config = dict(
    train_examples=39062,
    time_shift_ms=50,
    encoder_moe='expert_choice',
    encoder_experts_per_token=2,
    encoder_subsampling=2,
    steps=7900,
    adamw_weight_decay_other_params=0.01,
)
Rows from block 5 of the audio encoder of a small contrastive audio-text model, named by matrix and row number. Rows with one number within an expert belong to one neuron, the router's apart. Each number is 128 + 32 x the weight over its row's rms, rounded and kept within 0 to 255. All counts start at 0. Numbers have three digits each. After the name is the row's rms in percent of the matrix's.
Before each expert's rows are labels from the 100 clips, of 14848, where the router gives the expert most weight on average: "responds to" is what is common among them. Only what is clearly more common there than usual is listed. The data: phrases spoken by 400 fixed synthetic voices.
# router: router (encoder.blocks.5.mlp.router.weight, 32x192, trained with AdamW), inputs 0-191
# up: expert up (encoder.blocks.5.mlp.up, 32x384x192), inputs 0-191
# down: expert down (encoder.blocks.5.mlp.down, 32x192x384, transposed), outputs 0-191

# expert 22
responds to: /ɝ/; white noise
router.22 095:111127127140153129164093103091098136100097066180158191094177141143159075119172109127135157158165117106105110158089125089157098143144146156208103178119073104154119063098150120114135114133134079125139113123092098059087078187078119138161179126101130167119137140144160187132130094193170138130143149079171121085114134118134108091133111078132129097114169137104146084131148120132121108138176139125109109099118128129131089085102162081147106022170135091088165116182102094200128148092129091111170170187128044112139130134164150141085131093159098120073117179107147137165091125150141128075
up.10 089:125145132156079040155096137180139218139126160174154184171157138115192125162077131163178154170122151104064134123134104167162127176144104135099150090167171070134137131124157097106148113084096160104103101109151130115104201191102140154110083108103153158093155119074106183139127087152144115127077151134078078136136154126149134181180091093097072137175137113140114118124130165105110171184095162124131125121181095087126138161122074110165086150145123159126117088121144113146171165137165063069201097122107087119141151124171149150133110122057142162119150135140134149098139151114172089137
down.10 087:147110138114088141137175138130130144106063124111079100130148161160145135076085088097087139116179155119137154113162103125055106111101131146095109165138221142096161150063086146190118097088079164193135117145133132140134059156195169152096126009131131127122175126130141109136129122107134124194158136062103154149108158190122115116112099163150121138137165089091136082113105073164161102081110126123086166150179095165190164134150099099106110156132157115141202149055134115106152124139079181148128112097129108131151133133134183112156158092161112123149095119177138111173134148131108151150
up.11 117:131126177160127115071131093120114113121127084082139129120186083122132128119124115123092096101128082124096071087148165127160109122159110128107131145151119109180131160110143114129134106133130074104125079120107115126085146148166157119159131118117091145097150166172167120121140150099151141228118125058137124103172125179149178133121134181093160173122136114150087097165111107102138111145139108062128125159124077134121094099129126150062110064076090138063148119099069140141118019049102122145139115078015106100073191070131130205118180124153128128142137116126143110111129083101109108085
down.11 115:119103120132105111159135140167114148089148152144111085089139153121196110073161123177149152134123124152086197190116087124125162144173088080162074122103147191142130103106128101172138138095168141166131182171115165052165110173124121147148107181212137097135139070155067093163157122158134133069103124132165065121151122098145104122097118209087148136076106132131173150121119156126090182060120131099153127116083123114070093110086138145182141139138118112169137128153166156091097172162153152093103185139153192136140078132151152104149077121160078146098148101150171158120107118167143088116
up.12 098:132106190134100151159119149109068162099146176068110081143113164138102139095140183105096116114131107122155152136102102128096116110069129130104107107118139172164105080081169080095099129172090183192136154118155070076105164122110144119135188152175130076093118153133108058165137166124119122129154130108127170133064102106129092115140161142131162199159088118111122092125174073139149150140157134155138093073105158211132115127113125156087174152087120167148147135158147132124128165104137115104149087072108131078088166103169140143091134129104093110129097138184135109198226177176077174135
down.12 102:116130161150134127103112139195106117095184122094182120148134184066129098189120141129142140164097153120160097113091107190140089121181193128139104133145106096150153066135129120072147135059109114140133116146124118138095151083145134124085189140132148116193066120146151165107134165106113092149110150051124133149144057147132126142155121134139122149138124147179064138091121072190148125185118164164128090164194121131084192097134110136180141061154124128213120133129104180139077073120126196150157087137146140164154188147113134130107115129112096130159134158090113144214092132145114091139
up.13 103:113147135113170139143155162144116094148113136158112113133128137090152152126133121139124152176170132159120152158204070181131171039129092158095099139130157168117066116151128152166125134145077192092140157072091161138142106173093167190137140102171133155099167170074137113114151096156164125149113184140108137115170167128163129210145110068148124065128101150109109110160097182115114150188108168111068118140138110104155084140127089109101139107174102070108069102111097079117126121112149152067083092143124087134172130128189149099142130115147101072139131150121106152215167093111098082070
down.13 109:108100062166135136102138185148122156154114171154129148152151136101111112114150117095079111138139132140068101168107130073119078115126161114152162152112172133135169118128191126149135176078132140151121081048109111121147100148091178116112163110076137107139146093157103127122120158196124142049162157160096174140149153119101155160132142126152168129135121112109166146107134081073141110160116040141070108075200181128203137118061080177115147151100152153188162059085117030135157137136084123117090128088151080148121140143119144171107079126114121156176132108130160110093170107119100116136
up.14 111:099122133122100070102135142127094167124147162151137138190030122134039108146162088083085101147120078148106128117091135183133107145094128102083085101178084133070130114102106116137130116096135133065153157127117110125107058154123073117129160119213119092117114125137129169131134167074183085133115128094118137110093073163154112158166161082122142141175098106123111143132111118130144118169147150097156152135156155101090138111126058100103202175144040155165107085164158123131128166119133176068131118083091146179099148111105103161100082171124157081152178168125104145123142071099104106147
down.14 103:105125071189120089127103109093102130098131089152102152146102154160125174158172183118127103143134176183150126195083139156043109114047137143111106123121154090188128143074145098092159151153118128153092115128090109082162119070145106160159080091161128127173177158146153118113105207130196119166102137084120093138122190089142171113091152133143142191065143177141107126136128131140132108190114102096095130156122118133131181189147122121125114084112158126124115088144143157087078101158144118129115119160174125124154142140175137142086153137204162160155148054111133146112141038174148118130
up.15 084:140161176133138174119114139178081196078140020118074130115115111118156125174092110086115172103200177095236142117127075162142127163112099130134149124102139089093120158109101165182143078107153128124162116153143173111133109072123142139129135075158133109117128188035138185177100140146130149140135149171205141105164091191143143137109122148128082168128119103100067135096125073161149155186120101077127101116087129099109114086118143176079111159164181131141124118162149119120165137137133175185128105150172133067156136114153119139095135097119119130165142086107115105129130153135147132132
down.15 084:168125128147060123144139124104128149110110119078117173114124120146138158116136148211115091222149121130077112091092163117124132107071150173110168105130160145145129156126125143183093200148152131171073136090125120157103088134155132117167120111136093165127126091182146072139115138146130152193129127124129118143138070119164120142127070135174067107174170191143159194156159105111130134133130168096133140113085124150114109137062169123152136155064123104167078097168086146173116178128182199108186173115122098167177147173061144119108141073174124133090153165132100144057113117153104099139
up.16 110:132080107138115108092117123093122142134135125136106138112116172119216178178123159107204144118056142153166097172133127166133187096119149113135067137096165129185134110086155130047137133155107153090162127104094124105116150069071136102168095158096095175165124127144097125134137091130079175140092120147132147115114149105114107123104135063125099164066114122125161177090102097112131067194109181153086166167057139101154162167137134059163141134147138083057133171152171118132110128186129133142142161142128123177159117126133123087136145139152158218139101103056101127153079121106153143145
down.16 106:107105108182096115144115079102120120124106128112105194160116131134067109073134124113117176110122106051103121110197106087115108127163121104097205134202127135124197137209124151117120149066091149098142119177168120171145108199112137137088056102124101123091124112133154110114126152134095119113157232109097083105138146161168180104117131125150124137164113121152089113099137135101156117130108093192164102150158083124142087114088190113134102106142045170129099089148144104153075189182153098132144103164107132115085129154144173144107150141085103124175140157122096152136061109113112165105
up.17 083:127145142128068137140113102177102162141108158104158137141118132145139041107115171111157138125110125133125121090152101118184150062144153121093070158182156107123074166131102138108089172061153123083155152132102173122126114138066115175124149150128054151106077120170096165095171098116116144169122119082127174204152137152148116147113135092151126144147103164096106122128089103124099121122087122040141071132106133082087197176104127135068135108130154098101116125132180140149086112045188117087131115083128192173205146083145144129098103135124118186162095143102129111156096103112189109110
down.17 086:152136046134129142118113116110103175085087169121162098087111184120163207196168140113083125144190123104096090137203141122098101121113104138102155115102189177124111170143188165097098201145058136129078091117151185168139129169145091142108137150109133174115158133099128076206090152085149127056112180099199153160137141135153135122093119119121154139089130164147113090156162148163146121201140093078113143087158151096125137131068150120140097141100124113134088081147126134158126183088101170143111078104162106162074132129161143115186135118140112131135155117134100115134176111133111160101

# expert 14
responds to: /f/; white noise
router.14 101:133147092144149081112116151147039166125114128143084112142147155107173149113106125096106152095100109160076172139131071159083177112147100087129145098152093167067116108136194179135189124143124126129148163148089165073062077157089133167141163122122074122095137131102103090092170115138063090174125127102081113110120180110120125145115141135151093143107163142109149086105162125120073139193097048168157118124087140153163128122148093174065118096139124044088103091117118120110147089213134143139106089167115131128106095095133158120142074071160111098140145144149139160192132112136153193143
up.4 115:120132151087092093090145123155094085092148171149156047047150143180123088126085109074051126126157141161145128129081127139151109120128129077085139148137127079140164114131133116118171041123149103146160102192093149138164140128100160120128162178135130105105090195138181174126074125130109146072164081147135131189134126129118151144095090142074076183179132139137068113112170161145066185153134141065157083133038121128151107073084121125149078123140081143119123114120160180103118077061093114098164122104123161128091177124110124138121155147122128142164149097163109101121117138151128123136
down.4 112:178097072102113117130119120156144137112086153127185108083167120123126106163075129170102170160172118104156099096155148122141133109114137117134179126186135140138083145153139125141101150104138189125125154117138153182198123079090116117135112194131140131107137141165094129103217125066182138110146104130062115106076062088147157147147137138191158066084178164108144104095086181111123138166163119078074152116134095143129160085191070132153199133129128150107123187114140134142111117126073133108156205116171195140116081143132168145142108156120103124139138045112114111077151126094120080112
up.5 130:108095094165122069139117122160204182109112085117105154155133134129114170118160080126124119153131131117130143162128148061129123114149139094095132065070159127134105136071144113183110214094180141098090138126112062114153126094081147126133148139093152173165121185130141117208121123111104156056144088124096163085148127086124140107113098137183123081085126116123111133125151112199080131151135133121098179116218109087142100109143116164187183118082114109215133134128095104100152113103073148104099164168111063132092119121096111120141142083101149117086101084083091063120149165138140142110
down.5 112:163168137118160132127123121123099097134126155153164102123168105104151117130109091122100161137095139186172132134123164151114103136108081164134153102140149218144147122164096183092218138167129077094060156054189147084177068161172116153136102178111103133135121137124065098193145090140069150102159180125117084193152178132090129155129129148157106171166127149058110147169081081109148127083122134057186094104134101150135140165123130106090149123095080113079126124139085124160108159173159094098101084089128127104172078146106111091097164122129120107136138171091117138116093087146170152131
up.6 085:113141133150111162153102131193151118108194143110107112110143117136125097135121116100127193081127131106122081125077083169159165138072172150118130125127142094145099113131102108143079138181132081077176104155143099086170113098143138072132130197142148146115125124187125073129175151116164107193150198112081153149109119121148163129071180141123134168170173101098159092160096118173135087174165127111112122088080163121147124079075121170123178124078150178193125180130141069099150121098132109184095070164132161101114098110145075161131147125121136124110107172169143188155107085172206098129
down.6 095:039129069099118096124092173129135133153101116119107143094143074058108126130146175144126130118110085112108107078143167148184043149075093131145181148102110116117099162082101073112157151123169104156088110160136149141119142146162169173099114111121148120094138140106140143099135147097132091085093180183139164125088089130144080172107102086126113166148106135146147159157102166104176106148132140091127154182106172109146089212161173105153141139144085157095108140089173160179113147122222082112138194172143103158137089173121112144127075153135178182099140208128142141135154172130118134137
up.7 077:144140139109103102173098133140189124114128111122055167143136107146126126154167108095116187127082110114145094147079149169121091173058149088135139131123137141149131185170104136122091140054083144175108149121104107107088185146142130076089120130144092083209122104101130125129172134150138129147137134183142156142180115077114050113166121155189164150187109079158144121085110142081119117195133135167145068127117087125122086131160114092104168150084151133178174112141116134049123101120098122198179098143169111185137124189122126178096117124155132139170155108112190121174155164159091142166
down.7 081:091073202124145131183189160079062127110163116143106136171116187153146103151113114185112142140136106099137118083140185048147169067134147116129059123170120131119067138128108158183152139117164131130076121104147174121124168119120143132109110099137053133141110106123145170099149155109171142111120137121164124096113148137105148156127141149145162127126074064136126115182106118129113114051112187123162081175091136062135068179102066093157131152150134107193130154172131116160075139055099117092129198126130129125181102072147061162111117129142138129144111098139165174127126106102144100133
up.8 085:106116169166151075136141066113069079151129143115154150123123133168116066077125174118121136106127143148158106049123134079166163164129124132132080072121068128193131168167131127104117110147117075139107124141099144108158115066112129126137139172078068125190182117113154108141133132146093076055128095154107067115086110125096084131151139086102119175153137103090144131130115094109101145092125157116141104129159075178184126149150156169115169094214060083115100117123135145147035088132103087162151123113138152153109164121174150087140114104074154175107144130103190120087167124083142114104
down.8 090:116052081170106164151147109116085157154143200039131136158170156188178108123179093087158100113156115053105138129092176137135112152149114201097116138127151105105118146107185091162050176058144147158091086152129102097136163093055117139094141146128113193138112103105114134137198104117049111124095100131140187144064091144094158104112129101101125079131111103171100180132135113148142088146083123123111132116119153128153156133143107103141103170115112135108151091110150153124112068104147151110096107142133099142077149111104140194128113167170089137169175172157129124107136172163164141123
up.9 114:097123144081156142172149171071068132152157170121108103153140177150114097116146114154120126147125175162157082194178117095114140088166127163144141119163130204162108126121086152146197065100091125062122135181122169119123142114119175144125123120142181091155151158168042126136110101103122112118104128146089139148158092115073081126126184138101137135124057134135163092147143129123154104212086164116099156159089113093089153138077149102090136173155134184171119116205109128152145118078103133168142092212107156124102133119110135135072104071168085088162098140124179113151102142130089125105
down.9 113:129130133112118123150168102151067108148177097109146091099060113069158102123103125081106076107117113146123073113074126079153142153107125084101091105142102151125106168125120151117123163154131075162161113093140133082097154062131181128122105141133103099144147147153120120113145040129185163109176127149156167098159084163092091165111130125157109161128108073148175205191088165132164119115156062189111141097113139148114131077108083041154162117168153127112114128141127169168063110149174137148088088097130110142100137067047118115130105136127180125084130179081148118174178140109138132158
up.10 112:130150153173191173154101125111087091132080113097148136087127186135124155119088100126206169160090153113098123086165162165114128101109124110130138120107124088138108106179143152078147109177121160148111144144134184103112114063138130167119100110108098131127109146099080143053044076135130105145139116120136152101110169066131101163094200137120140117146168056174177115113104158157189161115066080079111157093111046191150147091159186191082068130100146106115115139136115167104129083096111099153087106067135136107100149174136103126119161123150124149117103115120116153106157082178137102142
down.10 107:084095061108169135140101090095112148064123086121165157112129111157168085161113126103116141128119104181191142196091080126126094118156115122134119116173170143128130138121090155136121175139079153132149123147170124182132170167124110174160141105122116224167069130094161104181155130115154162088135198185190079151155163159100115079122100169124132147078178182126110118151147151128097186083143150175131052118100143152140110138121074168144128134125162109104134115100136061098136143119134135098071078155111167189151096102043177100086089153122111119143163125138114144145095115129164113138
up.11 127:109077155124139143066166154149124160109130119063164113153112139099147188175166095152145131204129115126131194122122116140109140105118218127117180147136175143141124118070087144119123164228138146115098109070077168114172142123165120149099130189158145189081083201137055094137134117112109147141164151145175150123126107173070190114113162129075130157159171148127159091081143153161119167115148171118150113152114159094164136093121159158126132139131091113111178157115142152119069131130107123153104131125120180167152124083162160141070141112084166119138082075117150091176078140130078119110
down.11 116:145120118111100109198093186150112131106059138124134131087157081200111167138094170124086131057177180164153111157140080190167139091120077067087085122108083149155121049109174208116166071108143088182148136133146121129090091095120133124144164094152139127142181151095164149123139117137120147123077115073075129158115130113146100074130108128161082123094089178116157146188146079107157124113120085105162094130120068120094114116061154168140126115143125130072104108090141118071149134178124154162065139123150131143080146149155127099127101123143114063115118095095090090149163121139148123110

# expert 26
responds to: reverberation
router.26 096:147081125115152165060120176143122108170116126128072087118140076121147163102126170099139134123152155114131080068145155129098165052150173077073096059132155119100084136084118075115123163146104212148168076185121103128099151169150191163095132135126092113108160151133098098144108142066135162176140133108124141122151127159151129143084139100123172113166106074053144068112118112121093111090089100102156090153119150074118207122116116122098117157166132149090176130131154113149143095068080128108108090079184139198134127079106134112147132158134128130138131174178113119168133101189172128159
up.4 103:116134098173113163129098104175116182133134164127052160145092140125112111164071170146156135141129135187120155109091087099125107103109123091095172017096109109132147145147144123182156084138103150128138083106116162140091122120128184105111088103167103128107148182123111056199142152114104120125126110070124150090155215167146169102128100125150133158145124132132079157166104106144109125133180083108113104130092064036133150111108075111101206155141092169147129092157115118148124093095130154136097131134133121144150108174102128142073147151145131125182136115147069146179052083094169179144
down.4 107:116161089109150102183132173159151198153126082144149186095129122166155048121135160171110084140099103161101083108137142142172145041121164077073138133126094193106097071113133163147164103149170130166114128108156162107200094182121125094154105148102138154154121092099123100087069161125127146169116139147154071151139043145157141141179063114114137141154155117124177100127160114151118081091105141162127128110129105095159182145120149165069144172163111136148101095121147160172197106188110189134138151125128106110148171122129115104139187138162112139126112168077181136071115112149138096101
up.5 092:107192137168168150094150138099141090166126154076124121181067157090110133136139123137107152139086160138086161120108084116079091137138094112144054181143128161121140105151096095085138116095206091144110130112160082154120150135105090046102084143141100135142176155084187092088109148119093099114101202127126126105155131130136181164122120084096117091249152160094147128185112118132124162151139185104161073146089109097139140128086166121093151161099097178088109120124134094167118186162154139129094143158111102079171119190131121134184182105134153148093136092105142135138113069103136124129
down.5 090:115092155107116089128106134187150153138081139163148175150106122119102139150120147149099127154148131115225113082174140086128074143159136088152145072137106164163110165112124117146108137153084145098112088121110074119117142065135141126177128127147152148104052108133117140109136107143209191112147143120096131099099135056141077064082101092147073172094121072105154113135123205102151106150118083131068089118166104159098182147111132176114095124112131084134108142123153128075100132204072097157085122153095134102118188094143124116160179070118079130138154114147149048145187127169110138134
up.6 092:068105145114118118091109174182168157142152116064109107099142153143099111128094107113145137147125157181123150154142061128133123163126100156095047191145111107094135131159065182116094097087108146142130142150079121186125063116095093096102120151071171200092127078136194118143115155142126070125169111159107154115195103155136150105054150119163067103123123160162112136113159112132177135124108148134128160102099133149052146138094106154051117091087137102134130128130131086138103140130098130141099175130179155107091136034102143149112108055108160083090143145075086123078111137133132122094
down.6 093:134124086098118176143160074100182169154122200140140114167147130166132085127072119118125108134154182144126163153161111115098146168128145174190133137186178108139170085169130093137205143152130107166113101137061129121154186121097140153111172144127103085171125102095140146139162137120063176094062092132111140147135101097172105186130123142100151073144154139139106084106155170141174118169121069157107112160136150112170129089082137111112161101070112192122113089171082149141137099098170122120163134154154122093167129205127135136138163207191123084126115165102177148174100131107136083170
up.7 104:167041150079100102130187137089169116106131137096146089097162165140109170096128090104106144184133130160087106143140130167097174118149156088098137111191066194137104031133126114111181113189101068133115118126157120106116119125094076116152064174111182138132117117119112104150146121118138080145104131169118111112033158125118055132130122122109083099098119187139155134119110154140139121147102117115101098134185155153090192123087167127123096129143064102070180141109143129121202072150077158178097148141081096111150123176099076125112135139156106125117133112114174114096151161166139142141
down.7 105:076149150180136065120123098156134161142153149160061114150169109086146143160158096153127123121160099177138141126177095108113141183128095087123141059089106093153101165149118082136096128115150134127133102095173121120129169163070211087126161162092117157148176057160140125094078114155110092145185096110058136160148160183152094130142115114135139108099141106139102174097116155105075119156140079069145116158103179191175129134164149089133101098099133195077141119145178137106119186137069165090104084129139143184109129123099170138111113137119131132150048103208113154133154100084124120133
up.8 123:102136153158155138089128136109132099116145134141186162093097124124145121168104095126136100137126091151116134122116128148080131080149169171149122145131137079104129124060153166092168114161091144129089067199112144172133100131122112153095132058180146148098162188065108117149109084100075165146120165125093151152163145118143049109143110127165075166136131173112084160140128127043131099077099082185096121156118131132103143163158125085099128061148147137123146101176102120179149156107112167144091106163118190105049167108121194165089104137062144140166164080139150164190082097139116136077
down.8 121:072153123113141164099094107155114170142077088091098161130099110184142133050153118074198102122148156101105083157081144123125084115119155180171191121094150107079132042149122083124108125131127114164118110159102156119130108194130144112169092108171114123126154152156077122104117113119180095123090051107110137097087146146117145151178095145144117134159065088083109152134112137097165147115127115153213082114123168120103086178149151116088090138136138135157126178143155037139125158113130123114078137155134092157131110159113125118121149135114132197140096194156097126118162080147104073042
up.9 101:159087113126105128153095107119115129166188214095166129112144098145163128082098105144168142045054170139107183157132214088127084182148119107106125083117141153132115111144107102134137098124075084134120153089178136150062131116102139107138048182155155135150136151141138051109194081128147106145066119088126112080102127155170173176152113145096157056120129102104113102177145139145149134129117105162076078187175076116079114175095092125110150161138123168135186118147179166112131128140140123128123181160110147144124132142148079157155144172107155136130166095129150105111086109134168151105
down.9 102:097125118153122096079133156124090093138128089134165054090113162124077122128165134123112147109127107144168098076126064166115113132148098085118124126129086059093134104155112074104198135145182121120140127152144117160190094119148175156138105210069160171095191109114106138098129105087113161158148165183164111145176150139135122115115094157071099129184100134044121125137118155097104129091105091098125153114158109129177146175097199160105125151122116209106164182103135170119097112168113110100119133124115142079132102074090171085144132165160129125075087137146145147117153157171166160211
up.10 090:152129129129132144118074120101135096125094159111094073168150149128068145148102100152140165152149124170101183163116095114099129132137082161200132125162150114162062132124126146124183073144098133181201071108170199087166171136130083156114187112171075160115114174121141101098090055179111128085127140158139100132147112104095170225159071198135157113184114166136144138118151156077119146206163129205131142148078166114152137129165081149136184170103122083102143136095117148120116125136143156129116124136092111110122075135141160093107109076118149108113095089142148145146124160124139137167
down.10 097:155148137173161127167161163205102136119135122120167070126154092084140114179112130109107155137074129091102127095106144118129119098133081082093058172077110096112092095134087142162054217100069119157085201135092114146096084107080139175143099110109155119148127176080098156128140167099189125179134106140118191116123166148135146140160148143110164092066145089150167094140104142150068189066111170137140154143107117122154142139114156091153106135155139177152133112136095181124107148096102120146161221160155100148119077118177157155149133148185127167128145111122152113190117139098114132140
up.11 104:162156073076148160081092167103121085171112136126079100106134105117103175145094189133146177074076166128063127151136105149135077073081128094154135144117173151111067144126196173129128104177134131167126083153178144129184132108129179159150065133109105145133136173122084152128084174133064115128066132100145122121126130175127163126103111145132131149128138060050105196096127130109114120174120097068190079077115126139157123120129168155091074120144155092144125132098128124128108093139108141122096102098184157106156129103096142089204129111170164119108147119099081109159054124094110100142
down.11 106:093149182167078148180110118169124109139146130128087145146113147094085082103123067164093091170151086136129135147111116086183086120156158112088099109114200079176141124211136119121115150158131114115106158155187088128068090116123128108200084178144076138124054080113128149109157109125162140176111129112097157083170088118168116128116135168140181110155132151100150124104189153144132125112137101082116114145129127125081167095142154124157114148107093153164080098123152126136068047118178092114122105105183113078172150140196110129115163146106148075150148073078160147147186147138143161078

# expert 28
responds to: /ɔɪ/; text has "coin"; text has "point"
router.28 107:121153061174102113124148134099152127154176095118097174117117168104164117185104142133116099141119101203112110107157134124145106120096195162180160144105201129139142160131142135096116153111143099151127154092106175099132136099122157097119159098099133094046166111169166124170041113156251181125148122119108136149098141082147141094090122164155114190142173149139139125148155172103142139159155190139169151125211141155099163151131109141096114114107107092151145146103139125116139129161130161204129113108134144156147126166130117122095063092159107101139141158158133148167223077078106078147
up.4 082:153145129093129081174165108072129119112171092114102143121169142085093084157115123187100138107113176132121129174138145179163066134071131107105197124143139104140168141107173120127162108120101120142120163100171137093086148084141152149108121192140101152117108077143174114129093112141165182142151162100121132146119126119179124067171120110139102059041145080160190162092135086156144107156119212069131123098111194135092092170090093035133089190108152169156135097113103079167173134113137125103131163146152129111143100092140146113132105122128134091134102064068091088134151136108135090132
down.4 097:137161157115140123107134141150125152170102180152135125085106133163195153131109139136133170125131130175097124148107133173159087055106153026117126106131175100160116150155131107133158081114121126154139137143112141138155095095036159155143168108181072093145163165206134148144120160153155105194096148135092118145173166128194163096203158129155150123097151071173094137090169117153101125092101163216131147162147128113155103092141092177153097161116139113166172113119157147126155080126136173144120125083147099144080101145167129121166118141185139128159115120098155045116122110093160053145
up.5 100:120119149144078135096129143155151104124088167182130154099125118087140065105142094111142098146098130116144112143102149134152124150093141076128123110183057129097109170141146182122121140113135048059130140095170149116090110154115171120078080092098159173112133153161152149116118141126111175081198132129197119126125176123097110149074138252120175106104112121194119057099149104105135090151102132147128164129156151145089138087122154144140104114108114117123127117144134110190166145126058150143140097099149132134155164129077135179105150120196103196158175102134129075119137108142202048105
down.5 094:123133127112134120163098105122146144143066169088087124139156132126078109149123145143076132147114138136179111098092144145119105092141184066146168090057187122113093068130139187117196091181124195197137120150114092088155118136166080115161092182130072108155101088128113124140147123138157123175079106165069103177162105115131139188097095129145105104096162134095104130155141194158170099121132096115084123169131096162096159136212099118120080151122168136152115190125133162124107107143113126081091149140082106136138111088101075202156126160135084089113039125142118098114129131123089168131
up.6 100:149118124140111068127126126145132103104167131196106143124150145144107111110139092172142088153077141158135185173112198139130109100206155147152165084107079165111141195129165149138142164124073181097091103145144092186109160112148126153117143139091147129144107118164175096156124063087159142130140139089116137139104096117137102051167179063168101082065135121163121165063118089168166145180124199163100103158159143093142187091093123146159098147125141094124174080127083164125178114123111169201185081109101167116183130140124115117145106106129135099093130177148116119148140122109156078096
down.6 101:104140137121102105075154195093115157113212108043112145128153137109152082101126162153191196131116145087132097158115081135085140139112202060131088133134077110128130092103073146157144109111107107123110154131152103143133119120091146111139124164075123117198129117154187123131120152184149134133081094116113137082136155144142161151112108110133126123128159085145095107127111120057106180133135088194124168147148113108090159086089169111123167119119112191121172128148133110106072133080124128103089149211092093101140121113159081190136151178132193088167118061079140116118138115168155058137
up.7 110:136114146147141169141151103131157111124153125161124173115153146134130099112193212142060117101152192115130193121102070069106140130162160092170136145103155164147072139142177110119094128119178143109101069130143158121107124110111159117125151166095102139142148070126181135116204182152115082074161132116096148106165129112073192125144071150163120138119145141161140107093164184066090139080129120104161084109111116167123157089165183144115099154149113090166150191031079112069139102112176140112151183099114149131183157124185122113165151170119143098130127161084135146117155110120146170129
down.7 109:119143123125127172097149145091109121115170084110162130133124130144115136129077087097125141112108148100108102117183141123135098107135115065189110157104079111058111135130108176179084130054119144041049132099127109093142177118110102070104069173080137163079197153153062090168212132167107121122114123104118177144132054078165163105137141147143133142113111137103070156099147163112108112097120083147138101140090135115121117108165096125171110159178125133137193099164162154142148153134108095188193184098179137180136101153088109123086088094152110139124137174127151118134111125107115183107
up.8 131:119125112093122111081130159076113121086097141150171163155141135195109145132134080189143105109120085141077060149104147197135126147115137113091140140143180124129168168147107161126068060176119140139146181147176153139088157120097187134142107125041134173211107097140084085148179112138097064121127108126055110157146162122139166086108129095133111092083137141156125133102169150105092151106175095131178090190119115104117095145111162123126162124158094164203172124194186143145099136138112153119133121150062125153113162122150102208135078158157150122117169130139083132113132133099148086120
down.8 132:156095126130147160181106116168120161128064173176099162089127120146084123163082163131105153130101159151191101141096090075131152086139161057168125075123098162154070145170157056129098133141096160118132100173140093142139128164110144117099067123113115062062110102176188124088131118164142182137093136113123112138136120107129088173125107112159205114142203124207130182139146135104175153110141140177176101144138127085131180102116103129096114154139173097144087212140103125100098127113095075153170092093151108104111085129124164157117182114155155103146120103189123117113162126117084113140
up.9 100:193139081116164102137085105118111149143192106093116125162132112095128131106089118174144128084090098105156165068103190160119106194084063096122131084125156142083150131107159141130082124115073147145119106110175163152155106152112157112083151143112149143134179093120143124154139141203124126131122128158154188118195081120138183106113167117080128125151143193153089089097119126125122118144111116163145169072115169144102062142177129167123108203119167137133123133154193064120148154168137099125120099121118129164083119086114127122120146147164166111100228205147149191123156063114147080137
down.9 102:180086120143166175165156152091190114159065138132127130111100150153108099099130109136143149129206123106186153135133130105107097132120103064130156145144089175177101133205127131158108124165102096170104161156081145120102094119115149135161138133138102125023150168160094121176096090102137150158055052129132027138198186128165092121133130141175144157112131099149157202127136166116130126129162122115077134132120112098137136104083139164037100104089134115164135099142118148159128091135188159130153119146090103188132150065154106143119100120164127179129153150105123124123138164098084150112
up.10 081:144138128073163092135175120102134152117126161134159100087124123164143100147099138114093111163132108110174139154178107100077105146199099126121133143137206140178082153176129162159148157130099178130171117123133130145130147130164142074143063132151097138133119163149094145120147182160047147134123067142158138127122116177136121133159117065131129064157154117095160102171153123145124182147171088152128145103075102116149077092106148160077093187177147133128174144186052092107165144105158095107110109137102117099223105164111153178188131041074106084159117140095151105121169166102125126126
down.10 085:049088123113092103185118166120177118151109140122075126142110139116119168175088067077087105112125136115134170062128120162132160118093170125119114180192064164120189087085139068127135091113128059142129117101122165104111104118103131138115124147154102170125169107131091092075118111124123188118141169098155203151133132134156130089129114083140113124184115081135113053118180147141070109092099176086121153121175169173156173107142137149130120155168148142121136159068130161119122110126165157096162158095117098111064110093075133141077099115091178124082158214130098143142107153162137140168
up.11 100:174125120078145109184148110163126129113116078109075102132100145086113157159135166107199120118091096183155154141143194095103132092085110069171155113108200129139133074116162120156175089154096103100113105102161114126120153164075169071151170071202102151118111124149122138171126102131142160080145146091157112089175074139113083177148125135177117135118095176151167136131013100092126111148124133075155139147155163131095116123147142132102101140093151160076097184113111142105127110119069130137079127124148128169170119156099120132129189178184130110160156148106157144185115087146182114086
down.11 094:098112122186134108132189139093078085170130157145161129087143175119118092110116136121130162054156137154197136096136121123081132098185099089104099135134100151122143103140077159159110110123167156158130069095148141082140118189156081098120147133148077080090149115165192105089120096171145080136121161080105161130175119134155159171145151101142157140136101161117197117119174164084099150183166129118117138117163096185131163140122151051154127075178127075135090129109186138133139113125159081046165115160133163185158100148145132144122079140092160153185069081088108135102140176134109158114